config.yaml
image_size: 64
num_classes: 3
encoder_norm: "layernorm"
encoder_norm_position: "sandwich"
encoder_layers: 12
decoder_activation: "silu"
decoder_attention: false
optimizer: "soap"
eps: 1e-08
adamw_lr_other_params: 0.00093
grad_clip: 5.0
epochs: 1.6
lr_schedule: "wsd"
Rows from block 8 of the encoder of a small segmentation model, named by matrix and row number. Rows with one number belong to one neuron. Each number is 128 + 24 x the weight over its row's rms, rounded and kept within 0 to 255. All counts start at 0. Numbers have three digits each.
Before each neuron's rows are labels from the 100 images, of 14976, where the neuron reaches its highest value: "top examples" is what is common among them; "patch colour" is the nearest of a few named colours to the mean colour under the peak. Only what is clearly more common there than usual is listed. The data: simulated fluorescence microscopy of cells. In brackets: how many of the 100.
# fc1: MLP up (encoder.blocks.8.mlp.fc1.weight, 640x160), inputs 0-159
# fc2: MLP down (encoder.blocks.8.mlp.fc2.weight, 160x640, transposed), outputs 0-159

top examples: yellow stain (67); vacuoles (57)
patch colour: brown (58)
fc1.26:102196166113203158139121123146141146105110129134160111134129106124129130170132117117158139169118110105154141169117122155123159174113175139125120122143133113134119122142127124146128108116097146121083136120161142159098115151123097124112131119083136124141120139133146127149120088163144130118108089149107129102125129116148158130073103098164121097119139135095097103130126127145094168043155112134148117107121069151148142098130134088135143134182129093142119140110083128109113123153153142
fc2.26:111133107131106112166162155134109087109165122142154127116121142135130079124089114103172117126142082112085108092139143115177139142117107106097092094143099137094099137108102141131133120117102134148116095121112129155134137083148144149128088138109133141152130097119128160110137165107092142127134132140100143188103143156130144134174093140115133136109106146127126148163131100145114092153134130177113175157172129139116094138102122123134121091172111174146114084106107137142132130096171074

top examples: bright spots (71); yellow stain (51)
patch colour: brown (38)
fc1.594:130102147160085119106116145119139157124137131098122129148151166139130151128145132109180130123151158095091117104171126153113124146111119121114130146087136144098115122104169147127102062111117216127111109102164104132136132164120141142094139111116097102111122138098128102138140121134093113167145128130107160122109162138132146129112137161135145136108138137123098100116126109107162141094144117134154156136091132081142192102131057146153113164128174122120143137168127151085145150119146155
fc2.594:134134155123155094146134163139120079119123134120142077103155070139108186103138107142122133163110145123123116141119156106144136159115122139137129093136133162144135138143146116179158135121137111141125160120108139128111160112162133129102152105184160123129083112150136109122123074124131140118118126115140154141125130164112154143185108165142128102130148096114137144162107090124107148111119111147099148130086142123166070128063123104146151128128090131096142127058136134127140092167146087

top examples: dim (93); magenta stain (59); cells: ten or more (58)
patch colour: brown (30)
fc1.540:102151143128118134154094126107129147147116160120137138141124122098113123125153133183110111158123152158159160123124131091163146136164105144092106094149120143080180087154125146099149068149143124173140165162114110123112144162113155152123126176100152121164127138110135143105175094114084135085121147117083083137100130122144109128128130116099187117135167127151130163132124149120105054124149092163137136096105124148111121117128134143110134122137127087148155143109124124119120150099130108
fc2.540:127119114094141097139129148103090093105108123140087116127136154148104131120096144124150151155129065106100101119125113106128128119107144152147092138147159159089176123119119099172133168124159144132132124126131131113132140144105163135134135126142114095134090132121077086146131147133111114125109088095151148120151167094093133118155114143145082132160123139104184052100125145149112162163147141097105095160145153127159131124123136157147133150109109152136087114146143138097078121158167145

top examples: green stain (82); fragmented nuclei (65)
patch colour: green (60)
fc1.612:129099049143131083118154146078129100103119136106165096143143113136094152169137128156148130167140122123145137097136114123077120146146129148073143132124128143118154111128149165143126161110111153098156151116086156104123113114129165119111089171114141082137159127090123135160110134102155170162131140134159128109115113152109134147109108134145135096148127084094158147164132084146106139152124113110162136133091128112094099138108115065124095108127155143115149121091138144097124133107120126
fc2.612:132136165149138114150121127160113123096174111151085097127125111106149100109167135172140168112126085157126103148175113092174117085153156140143095118157135122135114152150139122086136105148141123124154115112151120151099101146139145104166158075107142107103118126121125172097150128148082102074108146120076131131159142110103076140151144116101171107126137157137148122116133147111163126139086151149133151114139092111133082151135130121107116149119137107095107182113131140110150125145133147

top examples: fragmented nuclei (48); out of focus (47); look: fibres (34)
patch colour: brown (28); purple (26)
fc1.9:101117080110130111119119134127129186118133129143164129156114120165091133125163148148096112150135108126142159093155122151103149140118131102107152132106098122125163117122125131144176139142118142148125115103143093127133137097115175061123108138133103115172110128115139099101132112149132112134140142091150160120069206139140124127133129168136123095108114142107126141127076128146126149110113118170152180100089171143175117105150113142138142167056122108134136136123123118111106113159113153
fc2.9:124162126109113153130115161109141103160116102102155103144106145116102096070109104107116158099149154126139074132109118072151139155147115150117128155145111149131101132141134140101093092117104114147170170165117098094137166115132120144154092092108148139174119138144116165114148181124093174134130137132131095128124140134125099129117150109104129143137142113114135137145159150148142098159136174116130110156114092139138130148074144110100157118122120192097132098122156059146134133151130125

top examples: fibres (63); red stain (42)
patch colour: brown (39)
fc1.558:136145102116165129158104119139151108140144142125130142108104152107123139136110098117129113072130123121170124123137098141141100109099086117161111123079092149124150118147118114134133074134173090153122121114081066160096148123123180159087117119120162141139081105150104125121120095124085138120164114146091116139108170175111128116160143107116119166135196154116125108140110173131092147105134126131124107141068138161163110155149093121109139138105126114135127127097148129134115150147116126
fc2.558:125125138157094175145135120094155127135087093125082117102116064151099137132113125151102101115130127093117135096131116100076110147139110159108130141141115103128106080141130124108136100132130106125124111136121130143153127156141122098151096108149128145128093143117143138165130121142187132128154128105166123115127161128142178166142157131157122080130133148111141109179106156168097084127159089103098128118159118111128170139140188147107149133112145147146094084111142169144128136120086169

top examples: yellow stain (56); ring around the nucleus (38)
patch colour: brown (43)
fc1.180:108137144203162166125123135153144147152131121130098161074124105109120157125121100127113162070150123135124133172095133119160146132152145118101113152147145140134153112164115116130110127107126084147165187159134150148126144148100139084124072125113130066129114094143147104141171117147109160153150129120133144143125125134141180129137100119111108105140190130098127160212124110158137122130126123110125121159098128126171127142116133148127142126115096145110123136162125115112098143121111145
fc2.180:115120142107090149107110133093110106161122124123193115150118117110116131133116144131118054187091123156153125079163139159102128102131092162127136100096140135148135121136126077110115163175109154126153131113118142130132103104169126145112135097149124140098139128100135134107137150123124106084131139132105136105168138174141111126097125109178131157156079140159134170124170134098116139085139152131143135145142101155100133078097133111166128138144107138127141090086120093127129099150132139

top examples: dim (100); stain: magenta (47); ring around the nucleus (39)
patch colour: brown (31)
fc1.122:107144133160137115118115148095125144133147161101127086087133122129107126116109143129127174123116125131150091149137108108122155159116133119157141126136138109177097126131104123157190084089163141137116111144121124128097151107138140160134113159108115133097111130162165109101128108123136071174119146160126141103125132107133158151159156104128128106122103166111144171119160109151101122124172138118163115142102101117054136059126111115118151128139142141075168090118147159102146101123091106
fc2.122:109097127136130143072088121146136118155120147125159132138127131085141131122154168117161149154158131144125171138110164122151110081142145122108150132118122128099128096130119097119117139152149103113147127109124185093132116150119157117133133098143127129152093136092133118189152180137120144096135153102074102108098154151111099046128138151113134104165170123117134139152145177134125103102110127132115143145087145129132118168169152087135092139110111143163098165107143128096146118140127153

top examples: red stain (65); fragmented nuclei (49)
patch colour: brown (55)
fc1.578:115128157107129077148121132094146122112134125153129143115119172105109133140122171131129159123098134122168154152118132138051136147104160144185106157086106129145120118109147117136103120111116141101176088129124111165151125129126151123146143100131079125128099170115117109143121131077102138150118122126131131113099126106126174153151126100112110103149163155117118107146137122117147131145169116105131117158140107145103111125150112126057122121113147203151134122152069120113092093119156173
fc2.578:180104132089119180137136104112148134148162132103117135131111073165128145140134124118096148138136090118104118142110111106077111096112108142125155111158131152144103096155115132175158095140118131146146095163135151122108113151112142098111145106163136119102093121122094134131115156095126089106124124128151126111109136179094121099124148121102103124162129116132135124159122111153138148157141136117125089122137127197146081153111180129127161125145142136108104160121171123176103187092105096

top examples: dim (54); magenta stain (46); look: vacuoles (35)
patch colour: blue (25)
fc1.528:090151129135106136147129140144124094105139158134131107131196130129108112119160106174134120104111140124141140107139125147122143108139099172051113116153102143138130127142110103089102119123109166112099118096118103126124116112161135116142119134115148131134114101142163151173135118180148102134112183093128097144053123141148137106115174160145146144160107138091139167138134104169073104149101077091130140119097130140110114113155144163119161138152140112104137126145105151106158130099131127
fc2.528:096134127134114155141147163112139155139129101155142094150152130123097143139137129126101176109088132091120106154105122154116118158128131179160068163148111143129109117088114140121092105121114138159116133129137130110137176088109101126166156119117168131146126094116098170107127122162120124121147165141123155126169111140105095166146064113119109156111141152098139160088125135121152096125132091126123125121128106132114146101134168072102150087138149096138121162097124172164142165099113145

top examples: dim (99); red stain (50); look: membrane rim (36)
patch colour: brown (29)
fc1.403:109140113106101133063115171130143145132131120173109153151118132088137140122140149132133105101135116111065087113165120099108113110122099097094137117107182149154150129139120178137140122108129132139146152101101162110134102101131148153123102130145102160185151151149150135108119103103120143122157105147127112138160120088108151123165162097122143115156162184124154116111108120143160137123098161108150148133136093106134135146085117096102187133138086115134157115119149107103140129080109148
fc2.403:146093118137123134167103092109124157169102146106169127125084104181053122135132136158136130139091129092116128132112148119141091121106151175135139118140142107116128081118123121128081107095132137119128101163107109126154086165107179106157141112122159097083056135136094103147148147151115131137119155127103134104110117128174096101141136120154123180128132142182095125111133154113109107118148157136120115160148140113118126123168110131122091123111170138135143132106110153130137122152156128

top examples: green stain (53); fibres (44)
patch colour: green (27)
fc1.604:130162134135054129124106082106114159122151134125112088134102169089123159088159161116160135132110153142123132110134133135140123171119143110133126131128105148135142136095164170132132167143124111110131101153139131145147162090132096109133132119138114113140151183111085145081092124182085121131127084105114145108170121120133130115135142097113160133110082145158135093106109090108160164101159149162115119154172140117137148096101115153092171156161147115121154144145129130134135128132097148
fc2.604:126117175155118076135134139142145130135152126103153103148168127146125090120122169088121137141105128103114105122110110132128117089126163146126149122176126105146119106139098102087108121118110122150138143135136184159129099123112132102193102107137116129140155138148142137163165118169144121124145137131119172107172068121111079145116110099109139125128139126090075135105168127163119101116091129154148122104143124127087133108143166082149158107108137147113115105102134142139148178160082158

top examples: fibres (69); yellow stain (68)
patch colour: grey (37)
fc1.591:125129112144120137135078131157134113124144111118176086078114108121146116129160158064147127172111079101140174119151135146135121156114114146113102130164087138119138127141138136091097149128154141128119155080108144164150093135156161128098108129188093145144125140122140136107150130075148151149150134092071124150163116153125147130143156109108152141124127146068137159142127144159109144100156130151127152146109093128165103146104104099130112113142112135122130090113143150105176110133162117
fc2.591:109102134136096125093152131094151135140141118125150126133130123138094135140145131144141141089157096117109124150106126119129126176096113130081126124098128151095144146143111147128100118142125120152110126194104151176157129076120089125097117094134144076125088161188114146131165122156109177129108125111155122123151123115124119135158146094193141101126107147152129091157101091149115130160158114091126119172122158150172098166111156130127148114151119135116088178130121091158127126124131115

top examples: fragmented nuclei (99); green stain (61)
patch colour: green (60); brown (32)
fc1.25:143083149178112119140113114110147164179140127135152101158151139080084095155162119125131117136119126128137159139148140113071165159138121124094129128098151093114137105113135161106131132129131121125143127148109109186097136122141128138106137120071091132141137144159089150127114110114158159138148105098111157128098122109154147143171125099139056127121136148173126132155126093150152113151122137099126079091143136090145108122125155131137128121100109169127103100113130121169130191095132142
fc2.25:083135097098110113119144131120162167110138079121127129150103087146175113095145113120122099111108125143112143076137125125196124099083121095158135155122149149170132124118094137117150165181129093158091164143132133118156124141116139097131161153157140120134135125103098079138124151134122091121125166117141140139134173164139141106122165106130159134142127086126087089100120157116125145162113141137101131139105102143152146136126139178114140133137171149140120160141098089127130086127083121

top examples: membrane rim (70); red stain (55)
patch colour: brown (47)
fc1.310:127133081099109162093124115111174137160146131118129092113113158119127120143118122090117119108101105089158174120150125152133120132158131108109114115121139123147116101132143074125111135081151136115134188117129117134167115121130148152145091091108121134133114148142139117111096117128166179106119084178099153150153118131165132103132134152136100077112155160126153135102157072147140139171126138143108102142159115152162092143052100118111138093131143144153129111096114107131136097155154124
fc2.310:157089131105136074156133134122132080101137095129174102127131113132073127131125149135157134149106120156096119145111115156144098155120179154130123163149139131153112101144140153137136128160101154124134118075136128120147127106113142086118091147142127120093159087145101146110142117142160125115117170122116128145124144154079119094094132104134150134140143104136115102114127134146117093107101166135147123134109091173097122136196165157136138112105098100171121166149145159139116100139062151

top examples: green stain (77)
patch colour: green (49); blue (28)
fc1.201:135131108125121146115095122121087149126127127147138118143142150110119177104154196131105142150113116099156071123099157131108116121109162164162108131139144139066123124153183134155136180132141127129107089104136116114101121147118124096140126142151100152159144111118097124118155080169135135106123137082084115127164132153161118129164106121147129131168140099124113138148133103096133161094181107146126101159136088171122148116094146134120097119134162158107122073138087130142129142154134127
fc2.201:142150130145140090157168153126148112146171117101122137085142160129143087098160127138134102137166176123124117156167078164157084131120138114135153172151095121187124135134119098089112115150091106155122135122128107143127140127155147148135088166114149115108159132142117134089120143112118117172113128128155152146138073105127125110133131147115119154135146146115153122145124149184120099099119147144143157110107113110155104154130113098097133112132135138165158138119134128104132105044176103

top examples: fragmented nuclei (98)
patch colour: brown (33)
fc1.8:162126125141117124112104118120123130157107134128136124146135122138147086146156158105115138117127162113127160131119102142106116100094146182126109165142115080146123114128153145068105135175121093083121143096146094200137079142122138102120120109130153126171152155143113095160159158123132112132122170093100137114130143109138125113148156126168117122108158135108145139132134134147140121114121171161163158081097131078124132105156169123118154126124178168110136141149112171166098088123131099
fc2.8:117128088173100122103174134150152121100147136124106135123154100119133060112132135079126121109149105170084155138154146124149193126128103164130161097113100140126108104126117126121135163140111109146149151096130142132113150121112146088129124161154125108174090118158151172098127131131152143142128203131121152130125118133142149142132127138138123076135103134135130163134142147142118120104158101095109089160134109092111117073089087119121155074144141163155123140114107115144122115101109117

top examples: yellow stain (75); vacuoles (36)
patch colour: grey (60)
fc1.80:148124160139134150148104173126127147101116098122155137117112123158106110093176154100102127147142153138154145140134078108112119123125164122143130145165141121046131135082093125171155087096120173120149132106120119149084159098107141102116107147129144130114112138114097167091120117140117133070166150149083091130116135123102116148127146081097094127161133080119142134138114109121155137166119133156106158126107098132123109135104138129103126140149126140154131130149098164121116112076164160
fc2.80:134117088156133111104111127144091120157111113091136121122112114122170168133145137156109126138092143123143083114151127106137115115139099156101101100112128154176140122164173147094130133103104088121115139147121095146159145108149133161139128164116105086144122094126165116111115114159119137130121136136161154093161141092132098138179151086175110169081152144137141119138118144181116096135155144096095136100106138143116126137133146142198101107101095151122164136109110126112156154134151087

top examples: red stain (56); fragmented nuclei (53)
patch colour: brown (42)
fc1.447:145153135112116093114144174088109125142075139121137107147133147125129150144153107106105151092125133108079110114116114118143118146133174118104107167119151131123127121133072118124119114119090107177149135164153076114105123103121125138078109130154129110159127169093115129139134147149179112117080155147140140116125160106054136158129152161162133130126115119126108170179131113119101100144122184124127124132156123136137083081090163162158130152126125144096131144148112149122131110100109120
fc2.447:116106136193126159118061153140123117166128144149148149184110141119133095100107104165132142145134099125158126115116118142155132152134092135118120120122149116106095103118138129110101097128141186130175127122132137095093138119099148127139153107088198155115106150143130130118128126143107108144137151102126160117096096144153135085128125123125152158109146150129130123081135085129109113131105092103077133144126129127150181143107116124092161114129142050133135120076150127135142163117137121

top examples: fragmented nuclei (94); yellow stain (50)
patch colour: brown (64)
fc1.125:115162111124123084151073119138128145110086096116134115154161132165099101167178134118127100104150098099126119065151126147106120160144126111111117159132149154161127140136113150119124115130100145120128138189131107129091122160138133122107159154134121121177116177134130111143146162096098113125122111108121119157131163122121128145100102155099122135107111146143111156164141097182084140113120126113134109139165121105141127091098140174127134186081077121129133136159098140100133085137124109
fc2.125:144142136170135184117109166122121117118160157089149104139142115160141121125125112135108191143139121166129132144101130148136157072151157129127109134129146147096164109123132108121082099135159155145094148096137150123132185105114137159142110126103129135119102153132073118105169127135123133176116110113119155151092082152114147143132188128116166135146120111134139105104123126136161133131121101171131132129116115136179083119162088131086124096120156149124095139099153106190124111120126137

top examples: yellow stain (75); ring around the nucleus (58)
patch colour: brown (42); grey (32)
fc1.502:102133114134113158136111112138129123133101180115130121129105106124131149146153158120160113095179116104140144121117126148152132153087133185080128118112160148068105136148121125168140126112123129176125147131153095111107119106134141127143147115140118145090125121132128101113137081139123130116121145125124123120126126121074173088127132126102136140153103157147110174122138177089128115164114108088155121115069113100169088128126084108141165179111090108098148106133203135132146143129146145
fc2.502:162117124144194092100126129124163082123166125107158140118133110138120155088090124157119147119074101102134091126145134128146119151143145131136101109097101119131100125136115156088093135150139091124136132091149131087161113158116157153120127147169136124131103113114138126131157160111136084125151128153127126153099139105178133135090159120149130135052119142140105080164156118142115117114115127157082131123149140116098191160109177135135132070125148141136109136155128143120140156119113132

top examples: bright spots (40)
patch colour: purple (32); blue (26)
fc1.50:103147126127110121140121146118122132097156131119121115136123095189131119131149155131126148179115158130123089118147086124126101164156127140108168170107147107104136116144158105119147206113149129136156112130147147098138132133156155094129085154126122126192139120107138106118143119197085144114112181126156122095147129165119173121156106138139139072113119156091131133114132125122108108127080152111158107132116123121141093123117102097114094148128175144112142090113140121098147165119102149
fc2.50:168145120150130073142130129166127140123124140170195093127146148113140126121126128136148112115134132141155148147084137098122150118121088139144140142144108118100111195109105140123090076170099119104130126111091136128127108136135145130146131117155167110129107130120098145078068146118136114138149178109140163121134122135126125123165084144157082098114163109169122077055151136129104134107121124119128158126135149130118176153117164114108160133139102117140122128108106097135140103171140119

top examples: membrane rim (98); crowded (53); cells: ten or more (53)
patch colour: brown (35)
fc1.267:114136101139158139129100129158142151175152144140105054141116167090086124141105116137100140079092127145088176131132140140139127101140094120099141126131131098133131130133170121148113154120098100153135122124143106120154090152139074127120097173108126164117142144139117139129161160148144071088102165075130126111110119119130134140149135142167100121135111132165140120168105153137131106122170176136117129119139124142142121098116134112123142101124127108170111131164081063124096141148144146
fc2.267:171145153125148118144187122143104132104150115147128140163129148147132148104132125132127126137149106137111073121138200142139116130101138094125112180155121130102140115089116154129111164106127074133131132102154123085108157146121141144176115116131084135142107104119103096127107163139164150134142133129106151108146131164142103109128103097074148087108135113101161150158111126129127113154101158134142153171104166087135089108127128083090162118138120097157118153114098137168142152134108094

top examples: red stain (72); membrane rim (45)
patch colour: brown (43)
fc1.19:142127121101131093106133113156110158139169120154128128115134115149101133112113145136109157113121104114125119118135161155147074111146121168128144149134118112140120106165141168116081184118099144116164119138203106157122120078088114159094094115148088112099167132140161112114142149158132133120098102157155112118162139117102100107138132138122125102132106137156177136149087112138134122126126112168127127190165109167093151096128132143092118122142107129148182119155133139169134105125123088
fc2.19:166178144109162090097095128154138134139152118163134111152089092110128114191140136088117122123127143081116106120141098142097130150124166154139127164127083148142130145110142094157141081119141104110139150106126109120109102081146168118152107128136101121171168117110115142139095090117124117115135131145117165183117118166128181105130137119129135155155107105120106183140164116135145137176155119101136132095128115096115122127093135133151150098119145140117081147108112116110088106107123156

top examples: yellow stain (84); ring around the nucleus (50)
patch colour: brown (53)
fc1.387:126156114184130131130113142126124101141127105123145110120167085133163106142135100149155155123127142135108120165119119135160114091151113156129082117110162161110164117147117180131139053135117183148109131126159122122127148140183082105080153183128143124143099109109129129159131082149101129142099099116141111152139173126147165145132110132093132149137125113145178130161122106143146143106138127124147114179096127103131103144103115115174107142136108141094082135081153141127137120123121139
fc2.387:142114160141118145142093148079146141134132167139106113114102107143103179133104113086154118097148104101159129125159104139099158138123096107103152156124145111125139139097155108138096134153111135101127172102124177130087106149112173136153099122130089098112103173154114174114151156100100130109122111157126123144134121156121135120133149154116111141108149171104056146102137136132095082134117162145136115180137139150120148140147095126116127117125152143153174136167114094131083091112150137

top examples: fibres (66); yellow stain (48)
patch colour: grey (28)
fc1.170:098097123137112133099137142103138128152097157143115138113094128135123096118109163134093124136171108127173112146161161124155119112109118181150103194106077136092131119101114141115116134105145153129126151137118142108102094098123123130135112142168144140140120101110105142166125103146136175114179164086114141122147178115110101134086117158111151147156126142132176118120118152103146094122142111115156169165109136121119122115124142094161141159177097166147141100123161109188133100114127148
fc2.170:176133166150166137112126155129137093128099089105119125136177128105120173116147106125147147116128193122095146081087140110089081136147177090113150109161103144139135137112099131125114108150152108117142141154088091161138158136133159119112091104131099134122095113098104134124164088109133137147118134145120092101107136155182145181148111113117124117173153125131093135183138107117135174090125146143126133103126158155093128149130088128122113107121109135158129160120104125140131142127126122

top examples: dim (93); few cells (53); cells: one or two (53); stain: green (43)
patch colour: brown (52)
fc1.16:130122092127162112086130093125141107162113123170151175105151134139099162116158117102147125130103163125084157111129170102133152098155152121128114100099106142127135167100122121140143093109167169092121148120169135103103137109074147131154103150148090141113131128104118145159135164102121158125117132174115120156167154135116132136109157113100150146117128155117160173117110125177137154150151147068132146156150113099120084094065112101137152133159135115127131150115155140120114143151123130
fc2.16:130151121147076144112106124201149136088125127126102113107151130092108098093143144106123094145138118109141133082150102129121115154124106167134157152090108176115121119146148128090077119117139161102140149135126158173092137173131133114088122168106115116125146144110141137153134139152175115129148074102099105142124164143115129095179147124125098145152145122111132128115154147151108124110177139086160137101119108156114081132132130121126079112133111105138142137147144150120154086173154138

top examples: fibres (52); membrane rim (41)
patch colour: brown (37)
fc1.627:079149136110151140106098150196120100134146153115128128127115147107094110119121157093135125112107114158096136152132130128096122114135128113143098139108098129177129144131135099141155082074108132145125165168117144160170092153128165159139106136129121152086096130137105105096116139108111126137150137147085096118104131171138164119099119142114110114162149204085115130175142128126138108118135129131172081122094120127111124169139116099139103113094098144177136135104155168119123141141143126
fc2.627:153101099092129095157150080101104142086120119150130113137134110152107131124105104192090124118119106110085100149128169129139122119098112153119111126131110149127169102142122165150146106143085140109133084137141126155119143133124076144087143117167121121133122139160158163117146111088183142115124146163140142154084111150105148134146122102156189145144097118145128134110158134159097133109136156155083133116165158126133108116119115154123148155134194099120073094143128132120109137118124123

top examples: dim (92); vacuoles (47)
patch colour: brown (30)
fc1.161:086133111177172140140152126128138128120140136078144124146117093137133157083144165129160109104166117121137108125145092108165160116119133157102137122175091163134156128101143122081140134104169156096135123133149128118112127156153106103081120152135164107111133104091143142119123153165098147171112139058097135125150114134127118099093125096147101138088179101099129131125152140125088123112184105117180127119125121122086172138124106100148162127142110134115127138127160116152115128136134118
fc2.161:132110150151147102108170116143101083128176093143125114123103146143119160145162135105107116148136114130143150183130103121139127154081161121128118126105107128088088150113117147159133103175130113097142097119118120116084112145136150129131091072110163152105124149136148096104109136134113134161140155141171163125097131127148145119153095138148113073127119110131105107132143147078142120118113167159141168176151127155118109129146149115162138136138114086114116128089111127099130090166190090

top examples: fibres (36)
patch colour: brown (32)
fc1.435:099141130134144134113114118111116094133114125105094095072102110120132133138148133116086126170149123118128114147118099148137155122108107141110141115169091153107115131156140148138145176123110099150189139127164117107117178098107089123119090135142171098129171106130137104169151128150133136116122197114112137112154137095133105080134125135165124150114147150166126131118126126143076114171116087095095179150148120145158124127141140111156070155171130081138146128127136126124139089132144129
fc2.435:150120105125151107146095177097102162057120146107148153114159119134136129125135140166151089133129143079128120173134169101154102099141146131127141156162145151130145155123140114134133116100144121144112134125094154133115110134151152157138114123172118129091121105079118130132106134164136124119119117124154092124110115126117097162131157116109118133155122117103184085180105145087140140128102116153149107118126161125171141096081100159088129096110080163127106107105142174130102178124133138

top examples: red stain (69); fibres (46)
patch colour: brown (57)
fc1.181:108139128159101140111142136121128109137133104179163167175129153150103132149104108092118103126089160152117152081091151126166097148139101130133112126148185111093137163125121141133145119115082145129120157160139099144120127116107094140157121095095116146089147126169154133148108125116120123118122128112100179099139107123134116181149115132117140131102116114147092129098138104134144116174131133147118134167171124116182163153095111135126134137131110105077151158083191129151161138137134094
fc2.181:144087144128150129110150128123166121135112178127142136140109103122164130120111150151158171148168119143141116142117114165138157120153115099081130190133088137145133149139150148145114132102153111126110100111102102128107119119181115107056122101177144136179143110084109137133113153127111150137117092129144089130097134146110148144109144107110115159145105138124156173123109121134116110151130111091127123141128120148121128156117094151131087131158147128134122114151061114084076187101119109

top examples: red stain (78); membrane rim (42)
patch colour: blue (62)
fc1.453:157162152118103112170160118116096126102107118119151114093138101079131112149154115103135114143116168096132141127119180172092118115146134185135112129145135145139151078148115161096100114136150108124139095101118118158142139121075129119132129154143112160130122147146132088107124139158116172151142116175075088133120099129128155099177116144167196130126107127084149090137155118152164139112153113129101133161148157143133144124116109135116129109158140126131138134141127122128135104165099072
fc2.453:162114117141114133092074146113184119142095127108105135178116159129153136133131131158089092149146124165099108124116093120126134137079129122113152160171134117136130151109143138137149121126127117148125149111143134153128083118140150117120133114130170134144154104144148159106163123141085108147130178167123131121126131134138155105082106131147081152182126105161107121136083150146151139147106112132155173105139086125107166138069095120125160064112106148102142119086112099133123131119162119

top examples: yellow stain (58); vacuoles (46)
patch colour: brown (39)
fc1.0:070130129077090151113105133151142123132116077117168136111131143143076133124135145148180104115185147133152145126143131102144142150145090125119117142147155147134146140127126130142122108166154120127092123136156075147082132120127122157115134121149120157127148161121151097152096105096112138119154109144109147153125160107134108143157079161105134117114089119143152115080155118162083115117146118118135099117142140117170098119151171099162145155109081133139135089095068142119122157097124109
fc2.0:142090131168087132149165083117101117109082120156123109114137128161137090146120159076084114116150103149091145090113124167088125118122120132109160155089139135164125125154091148098117128149126129125133156135097131153164157143097126137115125155166109148128096123130126131134165121128150114140090132075122143137158125106124158134087133121136107117147110106147100151138063143099124140108126160138124131143102167120180136131094116160127162146150175125129091131155123075175129100150132113

top examples: membrane rim (90)
patch colour: brown (50)
fc1.308:146138108109113133112086098162162161135121130158173106101134141110110097141135141128123119140114112143129126091125085132120108095146138180155119189175190100112104156116099129113144111182114088071135143115140139094120132093133135151159113076134186132150156147165149129118121170113127127122130122144128146196114115124143110092164137104084146120131135132086103126122113157156141145132119109134126132157125071097137127141125145095107104138108129154162112099125153121150117131138131136
fc2.308:110142150141089117110143121116106124108122072086106109137123118134098106144113126156156152139129107143119126134096134117093155139093159107101135101172070165156110125155120119111149135146138143168090147111158133173140144124115149094094092153144103147153116165154136133120131090125085120147118165136148121110106165127114142174085092158103147117139110114146105159167120136114181153079141131114162136160129176153101101119127119104153103094146089153129150166130126136161126154112100140